python train.py --tokenizer="word" --text_encoder_norm="layernorm" --text_encoder_norm_position="pre" --text_encoder_activation="swiglu" --text_encoder_head_dim=32 --text_encoder_bias="none" --text_encoder_qk_norm=false --text_encoder_drop_path=0.1 --residual_init="none" --eps=1e-08 --epochs=34.9 --lr_schedule="linear"
Rows from block 12 of the image encoder of a small contrastive image-text model, named by matrix and row number. Rows with one number belong to one channel. Each number is 128 + 32 x the weight over its row's rms, rounded and kept within 0 to 255. All counts start at 0. Numbers have three digits each.
After each channel's rows are labels from the 100 images, of 14848, where the channel reaches its highest value: "strongest on" is what is common among them. Only what is clearly more common there than usual is listed. The data: rendered scenes of coloured solids on a plain floor. In brackets: how many of the 100.
# c3: 3x3 conv, stride 2 (encoder.blocks.12.c3.weight, 96x64x3x3, each kernel summed), inputs 0-63
# c1: pointwise conv, stride 2 (encoder.blocks.12.c1.weight, 96x64x1x1), inputs 0-63

c3.40:171098094069099100111118101136075120135122082111182054139100141137117095056124134138111129112125084107108114143131086111063107200182153144088159092190153092131092142109098140134100128156128110
c1.40:162124091090133102132100081132122116146160108083179048138125139127117120077113169167126142097081085112147057139128110112071119203166179136110132078173127099157133129115139160121152131173140072
strongest on: blue object (98); its colour: blue (29)

c3.30:111180139112130026125103104090133149161136109106139130163130107056105133142136079100158153113119122140104087126106083143115156110170156147062076120175179141094132096081126160171075151123170136
c1.30:103158122089127042135129121075152140156116140142143106151124118009127099132160066123141148103128167158110077104084076117136156120162169151086098115145148088094128138082129156154074129122125134
strongest on: blue object (99)

c3.68:138142069220145110173099137120140111079115097164150108106166123124091129056066144158128133084150118129104172143088121110136132106133129102072165061069147128106121096173137172126118151134091161
c1.68:134138095229153139202063142124147113110161100129164100102185139136114141078030144171145151096126111127125165157114137107094141125131132137103140091058132127119100117156137145145157178127108132
strongest on: spring (93); yellow object (45); largest object: spring (29)

c3.54:135152114162078137118121148149095147121154114095134148142071108127114131157080083141123122127155127138139141057016064141141150095126104124105099117099065153143137090122132182089079126190090150
c1.54:125132136172075147128093158164120136126170114000126138144075077135097147125082108124152123163129108147148129074082130146141146138110139127087109111098045135160154097102136159105126105175096123
strongest on: brown object (100)

c3.26:166128170104117079105115149093090195112112104124155117147117134162118175146175099194118103153136054143123067116143104202076129125175145110149153171102124056115135075162106130134140139125102115
c1.26:164125131115123061102111120079127162138120088093141089138119126153133125134145136154124086111163039144111006109105115171089129115150158108167156163108130060091119068139134117111121115140104118
strongest on: green object (47); count: five (46); cylinder (33)

c3.43:129137115117148142152125120139095154138134087122101116116108038111106135133143058130085181086044134192161140136137096144153114068158107081121090113107142163144133151128101117192124109115154050
c1.43:136117106099109153141150147139097158116134096159118117112108050112155115128157078152108155080102165180160158136113050155167126091181087081105134111091140146122091174115081149163085069100124078
strongest on: pyramid (35); star block (34)

c3.46:109134109140098128131101128161109113121108178083138124184143137137138030128087191103112136112097067155115084132068125151130206096122106178093124096160114142074114122169093086128101139100149097
c1.46:109152167108110151164075114107121120134120147098105130141108099130116103138088125090158124162129078134144101165132124159123247047122141186082100123116107151132108092147110079171131140050137112
strongest on: green object (74); count: five (48); cog (31)

c3.7:134107114136181136132113172255138111157034123101135117144108147160133144130106105106134093116124078181139103101142114141116134111116122129133123114118152156207104108154118116113174121101053119
c1.7:156124125145154103106158137219149121160015135092131136121126180130129138151114123115124110101168092155095104116134080160122150091105113167094123101121135158158104080142141129084130108110028140
strongest on: yellow object (100)

c3.62:119155120111068041120148130103093144128168116107142087123111137049140122131140099123137147127113129110120130175111106145133127118173000145098128129127163084073133084103111086112113160098148126
c1.62:123141132123098055131108134108097164129149136080131055139137129054133124145139119113145114133128063135124085151108127124140147149140025147133111136118145076044127042105129088117139155125153125
strongest on: teal object (100)

c3.6:063134065098111140146084098119107158075135092114119156095159070110146091107138104093115176071090125165151066121126126108087114140144131161104128193129099188150144129081150126199097137135138102
c1.6:101118075072089118121099094115120159063141107120096185097115102051140088106107111098117144100142140153086111119132118129104129112114142142057155163086104186138097132075126092198089111087096114
strongest on: red object (79); pyramid (31)

c3.32:147198064149115134125137113144156100108165136104182063109118151111209128109105155110211131088141104130079074148103136086120184107151104189144131131121114130130160123156064128097126102136132135
c1.32:123203134140099152121122103140175119126177123087176119102131184098203155121090163126220169104102115132080133162101087120122162096156089166171060154134106157138157130136105113098116126131140124
strongest on: cog (41)

c3.39:090137134136149123150125113116135160093116093132103149117128069119091198112131118125201110132098148077104160146134127091128057071120155142136121149139113214081131127107203158125108141124126214
c1.39:094138144141145106143096120116123128050111116149088153117129057118068215089112139119168111126091132117097148154122121117151072084126128105128136136134099180079146125061190150155120161077142177
strongest on: spring (45); cylinder (38)

c3.67:125146133118106000135107123121151150153150112111147089099132123041122126100118101131162151134149118157104130162134104151111156145204168153103085110120182123114116040100153114125148148113141131
c1.67:139130122104087000122140120107151134124135107084119101093134109017120111077120114127138152117145151137117113155101099120125118127149138143093114109102141086078117090096158083126117123095125151
strongest on: blue object (81); cone (35)

c3.41:139083120123156142150152166128128144118162130054122141080155163138109000156139109119097142153111113092143126144126136174157154107140135118105112109118118212134115170098131129205113147133108129
c1.41:124102118112144114089157157103099129133141102081096143068095168134096017150138137155145141144123134108074138127124088169160135064148102130074144100071113192117112153090104108177099137102093134
strongest on: dome (46)

c3.4:125121072049127127096125132177129077127054076123061171092144156145124064147098130113074127059137105146126095153122089145134107099142138161134123178096147121133169150082141106173101129120138154
c1.4:074132115106133123119070163154163071160099119101098152074121098190130095108090166088086125079105103159171078101136137114103111148103140108153069183106161128165163130079148105159155175157156120
strongest on: chain link (64); yellow object (61); green object (59)

c3.60:051082148144096126163110108135124139089101131133143137120115077142144136102107105255115099126102098134123174129131111150202114133105117094091120056127132150140125164069139174102119090113112126
c1.60:087082140130097118139120115155103147077121158125134128155132074127168115115138120236110110115118125138096150139107057160207106143116112073108132064142146151124128150057123146103096088096112170
strongest on: cone (35)

c3.9:134085096146132121116124114079146000124118102147131094052139132150159106158116100136112092109152118125100134129108129080166112107122120138130134097132133098144197111138124088079153125177119174
c1.9:142108093132097115081149113069122051112091090147118130110126117087164063127154132158109112094137138163021122131037079106159141107115127119115148084148122118085168138150138119097106105132128147
strongest on: dome (44); sphere (41); largest object: dome (29); largest object: sphere (27)

c3.90:094111097072126143120121107147056151181134132108000081156171122131062148127132141112107113140094115147090095119129140135132138129123125090148119094161127137138115122087181127156107156140135062
c1.90:123092049100134116075136116137075152148140133123052082168151141115125128109132157126128128066115128139075055131083105157161063143119125120133152082155122149130123156076184151081085134138109091
strongest on: cone (64); pyramid (39)

c3.86:072176096118132109068092089138095144193124146192111166179156100135117155170160123156110168124154101133127150189152072148136120109168096092092123124164162108125173106138125111182092086129097165
c1.86:066183100116128109121089133129064126207157125155126104117154097151087158153164127090094146123187121099168164179174115119089144140149083101138130103153142100163179122185142102192125096142105125
strongest on: teal object (48); cylinder (34); cone (32)

c3.1:093155106106163129094099138111122128085131125130058114141125096141141143172137092100028073045114126138154113134121087086116110113115135077131137114092137091136220113136122124143150200113124132
c1.1:056141130098161138090099131107142147100134129124075120129120057144129159127144096115048061041121117139156108139125075090144086096123148071112134121118142104124191134120137115156139199106137142
strongest on: chain link (82)

c3.71:163147121135107209124135120122096065095142164192078097115147108156105115126147136145124072089145110076144104115102127128166096126092066096133180081147174154132122198178164130095117115144094154
c1.71:104149113153143161160088114137112109129132171172106057123150063202114130120148116152142087139166089113186079147150164109141103217143092119115122096148173154170145149173168131098175141116114125
strongest on: pink object (98); tube (37); its colour: pink (25)

c3.52:147140126183085149110135137128097130118148129148093157163149144110110124180056108080127140131153134076107133066046070116128127080097046137131111119088170136127124150135143187075109105175112126
c1.52:152122137200108163142077152131090137126159124141128162146155156129109140138059105043124140149135094077125117086061122142055139104094062136139102157096186127127125147150125181086145124164120114
strongest on: pink object (89); cone (35); its colour: pink (25)